A small contrastive audio-text model, trained from scratch.
Model: 26.5M parameters, waveform 16khz input, encoder arch convnext, encoder norm layernorm, encoder activation gelu, encoder moe top_k, encoder num experts 64, encoder layers 16, encoder width 160, text encoder width 256, text encoder layers 8, text encoder activation silu, text encoder moe expert_choice.
Rows from block 5 of the audio encoder of a small contrastive audio-text model, named by matrix and row number. Rows with one number within an expert belong to one neuron, the router's apart. Each number is 500 + 50 x the weight over its row's rms, rounded and kept within 0 to 999. All counts start at 0. Numbers have three digits each.
Before each expert's rows are labels from the 100 clips, of 14976, where the router gives the expert most weight on average: "responds to" is what is common among them. Only what is clearly more common there than usual is listed. The data: single English nouns, adjectives and verbs, spoken by a formant synthesiser in many voices. In brackets: how many of the 100, against the usual share in percent.
# router: router (encoder.blocks.5.mlp.router.weight, 64x160, trained with AdamW), inputs 0-79
# up: expert up (encoder.blocks.5.mlp.up, 64x80x160), inputs 0-79
# down: expert down (encoder.blocks.5.mlp.down, 64x160x80, transposed), outputs 0-79

# expert 44
responds to: /t/ (80 vs 27.9); reverberation (77 vs 35.6); /eɪ/ (72 vs 8.7); /d/ (66 vs 23)
router.44:438471515501470440395453399412527447478471480542515553537593531472531462545403567466619491430546543588451496501526555459472464497478602554533494463524479442488540496469470487507542467485575505502537485493536479396494452558471439552536524412
up.0:457406462546475454414483477437567538446548495447511468560524547523514524459421501464533475531535571580523509460614518428612499526568542485438493480430527546561610580403495541455477518532527535496619511531457429562478533450496593480458414460
down.0:551585482561426492535417533534540567485459451476556501456532622494472614432468514426583530501491499537553545502576478519594502500463542497496430605563495630590503500488489545482571471613517438502410502468539478448593476531491491520518462507
up.1:499494494507546522464448538483560430544554493434528522562530473529436471621527464521551468546456593554545534492447572399509545561467562394515553497457477522463475512473398520410502498514611530586525444486466500571493436524499529535544494392
down.1:545548545452495462588569402562465548496447500502473449576465489491467483535538438468473477523449557606541437501507592528465458472529543534601531559477502531521582452546425530540477461594550510382508554526535483479558477499500433488455490512
up.2:512546499507507479551428438523426422354512480508456491466519483458476557439555461427392521462479452521544465566442525435393492477413469494494580565451541439446545604458446527430535509421451550537499491482472497512587452540594567500524526493
down.2:441404572519542443586498492423518416567555392516464492545453463500408519481481525532578484460425535540532400432520445475588494555533456512508498453501561533400548464519569517535506449476504533427453411571437436501535525515470468528513519458
up.3:453519508467437488506616546467440482532548475517527535437443514424431572503543582512436452578494460446509373498453532448483505550378455505543470498497567495547420427469560541492536452508597486534498446432519473547488523473435502497499495587
down.3:491466525481510593433508545533493504496556592526525483447533411562535482461510481524529557544421504501497406502537466508606485468438516454443543516487499470527569515407544467490534497456508487426482496460453460493428461551490484614439490541
up.4:489451479562541472476493474473576475463540512439394485534458450438390490502462458474431399523487501543502456447543432530466542440490436525557501563507483511634529543414578467532439512397528530448428518477548427521530458449471475448575491559
down.4:482348482486494458501537422531571587499556531584494385523501501475454481450590470597510432579497412504524509524442494480457549452487486491528464559512466526496481596402410478488546539510602473442492495544426482543509550474550508491547545529
up.5:507368476495528528452495479530487515482425489450521590520546504424429509483473399519458463510570454524558557502533532440374475466539565478527436363486492455560538577590498572515466535507517408540493525503511533589455487453548553451467528473
down.5:567453491520459548485489500544488517429479446539387507473508505455477507442514537430596417549511457497612468470475463541537468502590455494548599518483544441413526499496498626469523562509561518420468531499445505507632493488540467380477585535
up.6:481520482499480509453487525459614482443447562494476503543498444412540475549520527577559481589540542513519424493486602417479581506504417461504560528450456451525421510400387476508508543575460442540660518507512628432456446436442484508548472394
down.6:632474465490473507557567538448514519489478511519503436498450541482522528499471508456539459479520509654462535540563530534543542441391512486562449515466484475541531449615514432544554453499571515513529475481496540494542529524576557512491536472
up.7:432410466541501468590467557374506462496486469517527521439559545486515454506462567427513529498527444447525481498431516428427535555526446455578567522498477534494444584444494439506528539462526508517494498481447440410547548555495403469482516596
down.7:509446498470415493444538531523511433426504467619497501487512457475555532480395476512460496531513573517458422519488475408541483538533450468531516399517602454517480557441447335451435522401531534532509577397528478515411454490443523492478521526

# expert 54
responds to: mains hum (38 vs 12.5); /b/ (36 vs 14.1); /g/ (27 vs 5.8)
router.54:495499479444541512495593462558528401460512511471465558454413514471573422525555450559495645572521426506499500480511383482523444459489468539409499495515462504440549513479465587409481521485480438564537547442446545560526475531469470441479511505
up.0:487522502437499543508402458533422502559547480518488485508575422452537551566479493493480571536543542372480448521420527527458566541509471524404493455446497475583485640523419540431494466483502582419507545526473517605512512473532490465461454500
down.0:575535552483388436488567607577458464500448541470482530428562459396603532569480493496410561491425606565530453446426422421543471534518461521456502456472461421506490421492504513464517467441471543475473449538475447482549495498500596403530363551
up.1:622576495482485465420503460501449500487553481536462412410570476514547445476522469533499500579436456520511439472474533403520632484529543521507508431488460563472465578489571501497464544491512454431599492406410477445531508512614342536536455520
down.1:474405571543463460508550432473566573536506463498509486521540604590567534579497464479511525546496538558489593368467518541520513576515609603508514531533555513487409486462503552491480416552464543460467456504628539469387450497596567504526481510
up.2:536544482511509356555480491514478477399509551535463532542503556480579416443491502505585601534499564533455534506540443326532502501540587549477478404530431501459528573437355480566465430568491526570547512519549601495538529484499520535432592484
down.2:513558505431537561449548526530479562463456463488473553503518457398565458504575419442469525446513481543543524412496497431533508496568555461472453416538491506471518591579468512418588536575561483544512455508510479545502417473406605512511547446
up.3:489463497535495497556494389523466477511494473415536496532383458465525383546593579535438564586488539509487614455530482497529628471578510557506487477537511471498542528532490467506506529462524485573402553503497396555428501539530462436458472438
down.3:485496462401421518461487614586493523508430600427453488552432422458472459494482540507488530475498473545506445460570538516579396458568489508505527609537432477527590552552472508504437503508448470433450507442473428538549488510529577489519511525
up.4:475424469458522508558547639435476449533566523483585512520480582529502517527512545463569520462507451592488552489524563560565480520466462486546505525553415534484593461517537509529565394537475473548505458521429517503509511388451569530376588462
down.4:570559503408459441492516531500450497463506470468464518509542551487524512407590496385553474450557456578546481556548459539470583577493571510431479490508475515458557449550539414509484487556508425478512530468558546558540535489552428512450515529
up.5:504530465519481554451526472460458462512517606524524568484493472467479513531517472380461477547479484492520407488475478535510556532509440505499475519449514529487500469490589559439503556529445541464579505513532476455569476513459470450479492546
down.5:483478614561515571488580575561514502475482459536565462554459495423465435522562548504552538566481452607475489470434488494393622534544525504519459539576535587480522441513500450529510477419499501437534514495458499519492453530445423411539536618
up.6:419471537533442437409586476433451525497438501515497508457463475487444551462535533480581530592407543589470533502354500533453522519440506490422508503468465552513455526464453566438517493467528398558531537496561561486384410530430469487519415644
down.6:532445501541524424434405501539447520495608506469434509474520454540466531506550503512497469537588570605477501516485604432410431512495559507397420481508535558490438496406599559441466491529453500530425491458555576480504507594482460497456473537
up.7:496534534537493482470511558525510541477597503527521472502475366525483550418427430452480493368527549419473557502501368560559447534471469492387532444496453479486473442550475512485562534459481513486474561545601486403520543541491470457475401472
down.7:456471488467564478532442565500438574439508526555422459525582500464501520536544469452527584504455469479539536521476603459577480620548581549432465629401440499528600478573533550551494445481490523534501554480528536486535433469446451475510520510

# expert 46
responds to: /ɪ/ (70 vs 14.4); /dʒ/ (43 vs 5.5); /v/ (38 vs 5.1); word: village (35 vs 0.8)
router.46:556467453606466576477545376382526535474489557491537546597485450503481581510507529452563468526390433492534435510502506550489557524496452483581475474547480504544446452534504525506590490450521495570404439535510497472412418561495411482533542477
up.0:516594485430482490468508408467457605556507475499514517506456550414573546524481528459512459575549477558526444483445523511585527489462539488549502617489548548490522559462478478420585467548526529522528524554484527589442443514526535487544471597
down.0:445563505502469620580509571526561463447435417450501383511482555531500472426475503439494484434539503447433527489489508397550566495451508538561462509633563513438540425515476594471453498502513565522535478459445540517626510470467493565503568499
up.1:493538493409428477542568418437526455529536488451547456491480516497530599479420536528493477442592474604464502477503515526552396538538511542572461429557598422440544408525580464483510560475452506406442537557417529544445474440510604441393550616
down.1:534570524449496434499497566586545467512519469525562428504564468580538463536472531531464521392444452441526527502544483472471436512407446551484506560455525530498516523468502537539499526532460434457625471523490541519491526506507461529563597509
up.2:486582515450487487524443484503554493552580464489507406459551554564406457525391459475464524545494536395475524460516501478491421499503561542502536411525506568520579602462501450522552393506570378553499478463483525452469444491563452461503469503
down.2:570420496487475504419538462489414477505461493496530483441496391536455502384505465595504554499507479577577435427477478548530474448516454540420480503477548510430458483502553538465499554444543453482563540542500417515544547530503657538574518386
up.3:496483507467530522528504462540536527534497573495521517531461363544386446533552556548438492416507586468500473529587602389455473444485603502530511507527495440519461543627479489456529450488461493562523525482521443428476565504581423518615524485
down.3:523488509494555548502487485465467554542535519487450531552401446548517521599501529509438595507487517530544457522529419480508513483484447462503516481504561530579456497526501510435485587543517420492521436468528473494614459408496364499408411427
up.4:554489466494491607443537482509545468553497494524502479528410468448528514489456519587480517428595433429453498501492437448569540571541431450572545568559525484538513492505580458533435592574522533474464557501495517512445508446476519441464513543
down.4:533422477482479518456462513463502434481470502506482374451483554521451504524469400509549465544490577566512500510408492401532402465459429601504500549545437557500528448464505450466527524508501438520459518406497485484508497438487413521551517562
up.5:567451505515446477565560534545543561458489521566489422513571453429399431488602517464536432548464509492516519502568510613596570475534521564550514573442486420523481520504609458454422481380511475435433481479462465531450444546475518495473437510
down.5:471482489485519493619483474568531522359502495461587490520505480520440487591459511566512566458499528420464544582509479544518530466411557467466393475432490516369480506460592558494433498519495483524487494427516567506589545539555411457441492503
up.6:460536498475486574510520480525467455540466483423531514495575430622467489474517527528644485463487489472516480519540450470472468536486556479530541528487482593550466523559564511478487529507556463563477424511455497410523583534469550473501567468
down.6:373487553449534428533387400568455515364487548551445359432494457536453498488505488502365504485448481534475409517424423518511503601543606535493531501509443525598466520483504521503595495593477505449531501506479540557499493503471417436552458589
up.7:493471491371510489449570542478483523591526545497467497530533454513363524468539533549529571447400599534477544512433501511436380564419562451474540584509500465537515495558412544628460531518530404426600546502553531471551479460532433500496549535
down.7:491551524508469545419408466533467539568486436482505500581547521500506457517545481494527496627544486483569494557425513466472378501574555456544535522459458468506546530521532516500427537536440391478495549457494548458490476518568419443443340486

# expert 59
responds to: reverberation (93 vs 35.6); /oʊ/ (35 vs 10.6); /ɔ/ (33 vs 9.8)
router.59:505612542449531487461456472500470534534493436520605488563415481425431488551498561530505482521557484513524551572472523441532473468530423401417513422486542420395517546510411464458501473499622566539451420462396517459527501461499445533495540522
up.0:454462550527488581529530570517581500460480524547447601446519573570538560530501533480464507544526425500495515475451541612519618549494540446483408463462498466524532532445516483575455523550529454428491396457463519379546533529463498513469531472
down.0:521437583536518591545552477513510516505460518470567591525474550547532573470397437521452541520449491483483488524537439533497554425482455571463544591415509521498492449474457459428491442445447440528537512530529516410500509448436569550462552524
up.1:520540544467496442464522421462411459508490461493489627490461516582511428494503436526568500522539517560514544481428493491508623485510499547545477497477470465543472434338510484482472517490492557320497575454498502473540483547412439470552576553
down.1:399521478488488490499390566552601484484488567447566521410543402478557559566437546550488457611408571574540498486502557596405441551487472454527570501543514468452565425490457496428511472561493498463523570506421477400502525472452500441449493516
up.2:437535479444535543587410588501517419495542485488472548407528448451501462534439476459464507473554546473516534567519544497407459507479443504447491527501466436565506494516591511416500551455500547586484574488423428495504480557601501431528453477
down.2:534498591519542494463533511476516461577420525533527460617448502490490432434462473479507515517407520581540418479461542402449542455462438461491614540453501493469508563511492463461556550475553476525503528510577473462484457543499626561511525544
up.3:532471524455466496529549496519486531540465538435485524473599476549519476530448566487494526613518520491462428445461493427548507491590503529495467567527466533495439486448524511549467444533472556481487523503441569529416633458481487483520561525
down.3:425436468452546523558469438401589537451534526463466520440606486439544436562512489457474593477503433538535521586540435510452596467447530485526494480430451408516582450529558540462460548567479500495465547463462551467536470551508503493542461397
up.4:521657508519482433499571459517526518448468507487513529497435436412457477509406518461465480542503434519413502518388499575575596572545446502555520463525515443524415488473501599404498507573521460435472527489591506512412486492427477533459557535
down.4:504566484506471504469592511488440400535467558517500542468534391586493485432521558567541490478548498465603623568462455501525382493539495483452467513447550572537580584556516554472529532483659432491425435468452469503475519436475491466479455485
up.5:473540463455526440434432437532575475497455445398541454462548490536512466507484518522534486489517534531502499535483470497518489542542446560507475470479459465548521513452515579510513464485641589551598480556495548497371495375524459470525517452
down.5:524479475515585475489489446440514446525470454481518563494500418490536432463517466463492533544525413493446516577493560457455456445518501578513537496487443485472471458529625618489444578500482615430409519481531416516419510512561482481534512568
up.6:472551483563455333429475450527490536437474442544443471516496441561422450443471451514507529571550430454502467487497435537514545555532562502452401550564529433456544610507423506532510507586449453515583494456512504478580569484456460493399497532
down.6:453537551605521526475443478561482515440434546497511407537469576529606494467447553416499510519581530502506574540509541594473487557530556570436461561551462508545499503555565522529433452554587550352476456456400474505488435470474628467567477475
up.7:483453487464499494505482523484453394594561491495519488506475468486465480514419503445547529448487454566490560521565498563557487462477459506535504497387532409486443523530586484445489531482439431502494496542488504564463581521399535544555381506
down.7:476606510466450423571516468583486524419446421584546442497538505583492429511492516397426462419492539547458512535517492427541493553451447445540467490508547484551496552530522537397541541470490417530483449354498442478534398461488483495536496543